Rows from block 3 of a small CTC image transcriber, named by matrix and row number. Rows with one number belong to one neuron. Each number is 50 + 12 x the weight over its row's rms, rounded and kept within 0 to 99. All counts start at 0. After the name is the row's rms in percent of the matrix's.
After each neuron's rows are labels from the 100 images, of 14848, where the neuron reaches its highest value: "lies over" is the class under the peak. Only what is clearly more common there than usual is listed. The data: seven-segment displays showing three digits.
# fc1: MLP up (model.blocks.3.mlp.fc1.weight, 384x64), inputs 0-63
# fc2: MLP down (model.blocks.3.mlp.fc2.weight, 64x384, transposed), outputs 0-63

fc1.119 091:61 48 32 27 46 48 61 59 68 52 49 43 34 68 38 63 38 41 30 66 51 40 50 62 54 51 68 48 59 72 45 40 51 35 25 46 37 37 52 57 58 67 44 57 59 61 62 49 47 45 41 57 37 43 46 76 49 49 49 68 52 21 67 51
fc2.119 080:53 59 47 64 45 63 52 55 65 69 57 42 63 45 52 71 30 68 50 38 51 40 40 21 45 58 74 29 20 41 34 64 50 53 84 48 48 57 46 59 53 41 57 45 46 38 56 42 54 44 69 49 57 52 47 67 48 51 52 61 56 52 62 56
lies over: screen

fc1.293 107:61 48 63 64 56 46 35 34 37 50 38 43 48 56 68 39 64 62 60 51 49 61 67 53 56 25 65 59 34 65 67 44 45 51 60 47 49 61 49 65 42 23 35 59 37 39 26 52 59 58 56 52 35 60 58 54 71 38 65 50 34 37 34 58
fc2.293 079:39 40 36 44 48 34 29 48 38 32 44 73 79 26 57 71 41 52 47 56 59 50 38 38 55 58 51 51 52 39 55 56 50 58 44 60 40 58 42 65 50 50 52 47 57 70 32 59 15 35 56 45 28 52 43 37 69 46 41 54 54 40 45 42
lies over: screen; lit segment

fc1.274 100:65 32 75 41 57 48 57 59 47 58 38 49 29 51 67 39 51 38 40 33 52 59 37 77 71 53 34 48 45 56 65 46 67 48 62 53 61 44 49 51 64 36 53 61 70 33 56 59 63 34 50 51 47 50 45 46 54 45 53 67 37 72 58 24
fc2.274 105:54 59 75 52 42 56 50 51 30 58 50 54 45 27 32 63 24 43 45 39 44 55 44 46 48 57 58 63 59 69 34 50 59 60 82 40 65 55 63 49 39 57 48 45 58 58 71 38 39 42 63 52 60 35 62 43 31 41 35 52 46 72 41 63
lies over: screen

fc1.28 097:53 63 48 47 61 45 31 54 47 41 42 61 56 57 44 44 69 65 53 65 39 61 63 31 43 59 40 19 60 59 52 29 29 64 63 62 51 45 62 54 55 64 39 67 36 59 45 59 60 27 45 35 65 49 42 55 37 58 59 36 72 45 35 54
fc2.28 098:50 50 73 40 68 59 62 38 44 47 47 49 57 40 52 62 47 25 35 52 44 55 60 38 51 71 45 52 45 44 53 22 40 50 39 57 53 65 67 61 42 23 76 48 48 51 44 46 29 76 67 52 69 32 51 52 37 56 48 50 66 41 47 48
lies over: surround

fc1.118 109:64 60 61 41 53 35 43 51 48 27 63 60 46 34 50 60 53 51 47 58 43 51 53 50 55 75 52 33 47 36 48 59 47 60 46 43 60 43 37 37 42 52 45 48 41 55 64 38 50 34 43 51 86 47 41 33 53 45 64 39 88 20 57 49
fc2.118 103:69 58 57 54 56 54 44 48 40 56 61 57 66 34 37 48 50 63 57 50 42 57 74 29 36 49 40 33 53 58 73 42 32 79 46 21 58 43 32 49 14 52 54 53 53 48 45 46 55 56 61 46 63 44 55 35 56 60 42 39 58 43 37 43
lies over: surround

fc1.136 098:49 54 62 43 59 41 63 72 37 57 48 38 50 56 43 52 40 58 73 54 75 68 41 59 50 36 48 49 55 74 38 51 51 48 54 32 30 57 75 56 45 32 42 25 20 61 61 69 56 51 45 64 59 44 54 41 42 37 51 47 37 47 40 53
fc2.136 087:44 68 44 51 42 46 39 58 36 63 60 46 32 30 49 36 45 40 49 61 43 54 42 60 49 32 50 39 20 56 51 70 46 52 59 43 66 51 57 64 73 61 38 66 33 43 53 63 52 32 50 60 62 40 77 34 50 40 60 53 39 31 55 34
lies over: screen

fc1.55 102:62 59 35 59 41 40 69 61 52 39 36 42 36 38 30 49 48 52 28 52 32 70 60 53 67 70 58 36 42 61 58 48 41 46 38 34 43 63 46 60 41 28 56 51 57 38 72 45 46 50 50 76 53 32 49 54 67 41 34 48 66 46 42 63
fc2.55 082:44 41 44 61 44 46 55 56 44 59 43 51 66 63 33 61 48 38 55 30 54 50 39 63 49 50 50 69 46 85 60 49 39 58 62 39 38 27 45 52 64 52 72 53 43 48 39 55 52 56 40 76 61 45 41 39 56 49 40 28 74 47 76 40
lies over: screen

fc1.363 107:30 60 58 51 47 35 47 42 54 75 59 29 47 66 20 42 63 60 53 41 29 56 58 38 50 56 51 46 45 32 64 53 52 35 38 47 52 53 35 56 47 42 54 70 59 59 58 51 50 57 59 38 52 84 39 56 55 63 54 56 63 65 24 45
fc2.363 096:39 63 45 63 32 58 57 47 62 10 41 76 27 55 40 74 40 49 47 61 46 73 32 58 47 61 50 59 51 50 55 65 47 50 52 44 43 66 50 52 24 63 60 45 51 45 52 37 33 50 64 56 43 51 58 52 51 34 45 52 67 57 63 48
lies over: surround

fc1.255 106:47 43 65 46 57 38 43 61 56 54 46 50 63 62 61 67 36 57 67 25 65 56 45 54 65 51 42 52 62 65 55 65 23 51 54 22 51 51 66 33 58 40 40 39 45 33 49 61 65 25 54 53 60 48 37 71 44 40 72 59 51 61 45 48
fc2.255 087:30 85 47 48 42 51 27 76 58 56 57 31 42 54 52 52 66 28 28 37 54 54 63 51 64 64 54 43 47 46 48 62 51 38 69 59 44 41 41 21 45 61 50 56 43 53 40 49 50 50 28 53 54 49 37 53 44 44 46 49 30 34 43 42
lies over: surround

fc1.330 102:64 42 54 42 77 48 37 52 56 30 62 42 30 49 57 51 45 30 67 33 60 57 47 39 59 51 40 52 43 30 60 32 54 52 13 41 56 63 69 51 50 65 42 62 40 59 53 55 55 60 36 32 51 59 59 44 45 57 66 36 46 71 55 49
fc2.330 085:22 42 57 47 69 57 65 42 79 57 59 68 60 45 50 39 52 62 53 53 52 43 60 57 50 55 52 53 71 54 41 51 52 54 52 51 40 14 36 37 41 57 50 45 69 48 33 58 70 57 44 73 45 52 33 48 38 38 65 40 72 47 46 56
lies over: screen

fc1.102 101:47 71 36 46 41 54 46 32 48 46 40 40 41 43 25 45 69 69 60 46 45 57 40 52 49 70 48 47 48 34 46 61 54 42 56 43 67 56 32 48 55 49 55 68 61 61 34 54 34 56 21 43 25 74 49 62 63 64 68 55 60 65 42 52
fc2.102 111:40 65 31 62 28 59 46 40 54 62 49 49 48 35 49 33 40 52 49 47 49 39 48 54 47 62 71 34 44 47 43 57 54 70 62 12 55 42 39 39 79 55 36 43 41 40 37 33 44 61 62 50 39 48 52 45 61 41 52 27 59 45 67 66
lies over: surround

fc1.181 111:59 55 28 31 73 49 55 50 52 68 51 58 49 59 34 44 55 61 55 56 89 67 55 27 47 75 63 46 61 62 54 44 43 44 51 42 48 51 44 36 48 50 67 48 67 51 34 37 71 50 57 56 47 52 63 71 40 34 43 44 38 45 48 60
fc2.181 122:42 35 60 37 61 47 41 47 47 55 36 45 57 54 43 80 46 60 40 33 50 72 63 19 67 48 63 57 51 38 32 54 50 65 26 47 72 30 58 39 51 35 60 49 36 31 51 50 29 42 48 41 47 58 48 51 55 56 42 57 52 63 38 39
lies over: surround

fc1.331 106:44 44 52 53 41 45 52 48 56 52 61 56 55 40 46 34 49 47 49 63 47 60 42 54 66 66 47 55 51 59 49 37 71 39 13 60 40 38 57 43 48 47 57 45 34 30 68 39 48 82 58 43 49 39 79 42 35 35 70 69 41 60 45 40
fc2.331 113:52 41 43 22 58 46 36 69 65 51 31 46 49 64 67 51 69 42 55 57 50 49 64 48 58 60 60 61 29 55 54 41 57 27 55 41 50 61 44 63 41 43 68 69 49 49 53 55 49 59 42 63 41 45 60 73 30 81 46 49 43 55 39 72
lies over: screen

fc1.69 093:46 67 48 56 50 35 55 53 52 55 59 40 48 58 53 61 16 70 36 50 31 46 59 49 51 50 27 54 49 61 48 56 38 43 43 22 68 61 30 45 57 51 53 48 74 31 61 28 67 37 39 34 62 45 44 54 59 48 60 65 66 57 50 46
fc2.69 111:44 58 66 38 21 39 48 52 46 58 46 63 61 39 53 70 43 37 50 44 23 54 44 46 55 51 73 43 42 49 26 37 59 53 62 59 50 59 30 46 32 34 42 46 49 38 33 50 61 63 66 47 56 48 34 49 59 32 61 55 65 52 58 76
lies over: surround

fc1.132 100:39 55 50 64 55 73 41 33 59 62 27 30 52 49 51 48 49 76 43 56 46 63 43 60 44 66 44 58 66 46 41 66 68 45 41 69 32 42 78 43 51 52 41 51 55 54 54 36 59 53 39 34 39 69 42 36 42 50 59 40 70 56 30 54
fc2.132 104:57 64 30 79 58 62 40 46 53 54 48 72 65 51 59 36 60 45 66 45 64 62 28 57 54 30 60 36 66 68 48 63 42 65 26 44 43 38 62 54 58 34 65 55 42 55 48 51 62 63 53 51 36 48 54 39 47 50 50 41 45 28 71 43
lies over: surround

fc1.56 099:33 49 56 54 60 53 32 48 60 27 45 36 40 45 44 45 54 35 69 69 51 68 58 27 73 51 45 49 39 43 44 54 65 48 66 36 50 43 52 54 47 66 45 39 63 36 53 70 66 59 49 39 59 38 56 45 54 12 72 61 50 56 46 47
fc2.56 100:37 45 49 46 38 39 46 43 44 49 36 72 65 55 48 39 30 35 34 49 43 55 54 40 51 66 52 39 52 54 39 55 60 56 59 25 37 34 68 41 39 49 54 27 64 67 73 37 63 53 43 59 65 52 52 70 23 63 48 53 65 57 34 56
lies over: surround

fc1.248 092:55 34 47 51 68 58 63 40 58 11 57 30 30 64 39 56 43 37 59 62 32 49 47 66 55 59 59 67 61 55 43 66 43 82 62 37 57 45 45 50 42 77 54 52 52 68 59 44 44 46 40 43 55 48 60 60 49 42 57 62 49 41 44 50
fc2.248 093:30 63 72 56 44 36 64 22 43 39 48 69 60 48 54 72 53 55 56 59 46 65 64 49 45 59 52 33 65 49 67 54 49 48 45 62 47 52 64 34 37 33 48 47 60 46 49 48 59 53 39 70 70 60 45 77 50 53 38 50 50 58 24 66
lies over: surround

fc1.116 096:49 44 45 33 41 47 68 49 28 53 50 42 52 64 61 52 56 58 42 56 35 53 50 62 54 46 26 52 38 35 72 60 54 57 74 48 50 45 43 58 51 40 54 62 68 40 49 45 71 73 48 48 45 52 73 56 47 50 68 39 37 46 09 39
fc2.116 080:52 57 57 26 48 36 71 65 58 55 46 33 58 48 69 55 35 62 56 58 46 43 57 45 66 80 65 45 47 58 54 67 65 47 50 61 24 56 34 29 79 50 54 48 65 40 55 39 45 50 49 56 38 55 48 43 69 41 34 57 49 35 51 41
lies over: screen; lit segment

fc1.318 094:57 46 60 54 43 41 61 52 49 57 45 49 52 68 37 69 49 79 35 49 46 41 70 47 45 58 51 36 57 49 63 52 47 60 44 49 41 43 61 49 57 38 55 35 69 33 28 59 30 58 79 59 46 82 41 40 54 37 57 51 39 65 29 41
fc2.318 095:27 60 43 47 48 45 41 37 52 57 59 74 35 49 53 72 56 41 68 52 45 63 28 38 04 47 58 42 41 51 43 45 31 51 51 47 71 67 48 46 50 68 54 53 57 69 58 53 62 56 37 52 58 53 45 52 59 60 55 59 43 60 65 46
lies over: surround

fc1.322 104:47 68 50 61 62 45 47 61 30 47 59 59 48 56 17 36 37 46 59 43 57 46 66 39 63 58 61 39 71 51 19 49 66 53 43 61 43 29 59 63 42 57 57 53 52 46 25 61 44 57 63 67 50 64 60 50 44 49 67 48 37 59 40 67
fc2.322 112:64 53 66 57 69 44 53 34 47 64 36 59 20 30 40 49 45 69 62 55 51 33 61 45 38 58 64 40 68 52 68 42 48 37 51 40 48 43 56 43 67 60 64 41 24 66 59 41 35 65 45 38 68 59 29 58 57 50 48 54 36 49 48 47
lies over: screen

fc1.276 108:43 49 67 68 55 56 48 54 38 61 46 43 33 51 54 47 38 56 68 59 66 53 57 87 63 40 60 43 52 44 59 57 47 56 47 67 51 51 56 30 70 55 36 47 68 63 69 50 59 40 45 36 39 37 47 44 35 25 47 53 49 62 51 19
fc2.276 106:49 35 74 54 51 58 72 49 38 60 45 61 43 59 30 40 31 41 50 59 49 62 55 50 66 50 89 73 61 29 46 60 63 42 69 51 50 61 43 64 56 51 55 52 51 58 61 48 49 44 70 60 56 53 51 47 36 61 51 52 44 61 58 77
lies over: surround

fc1.65 092:65 65 71 59 52 50 38 40 43 25 32 46 33 60 54 37 48 37 66 60 50 43 66 72 54 56 38 56 39 33 43 39 43 50 53 39 43 43 40 35 32 65 49 55 62 49 81 42 44 56 65 52 52 55 49 30 60 42 52 53 62 44 79 51
fc2.65 090:33 45 54 52 41 56 56 40 53 66 47 68 30 57 43 38 59 54 53 47 48 74 67 33 48 56 41 63 33 28 38 56 60 62 43 74 45 42 41 60 47 33 37 62 60 35 62 48 71 45 50 56 61 60 58 75 50 53 40 26 57 43 40 67
lies over: surround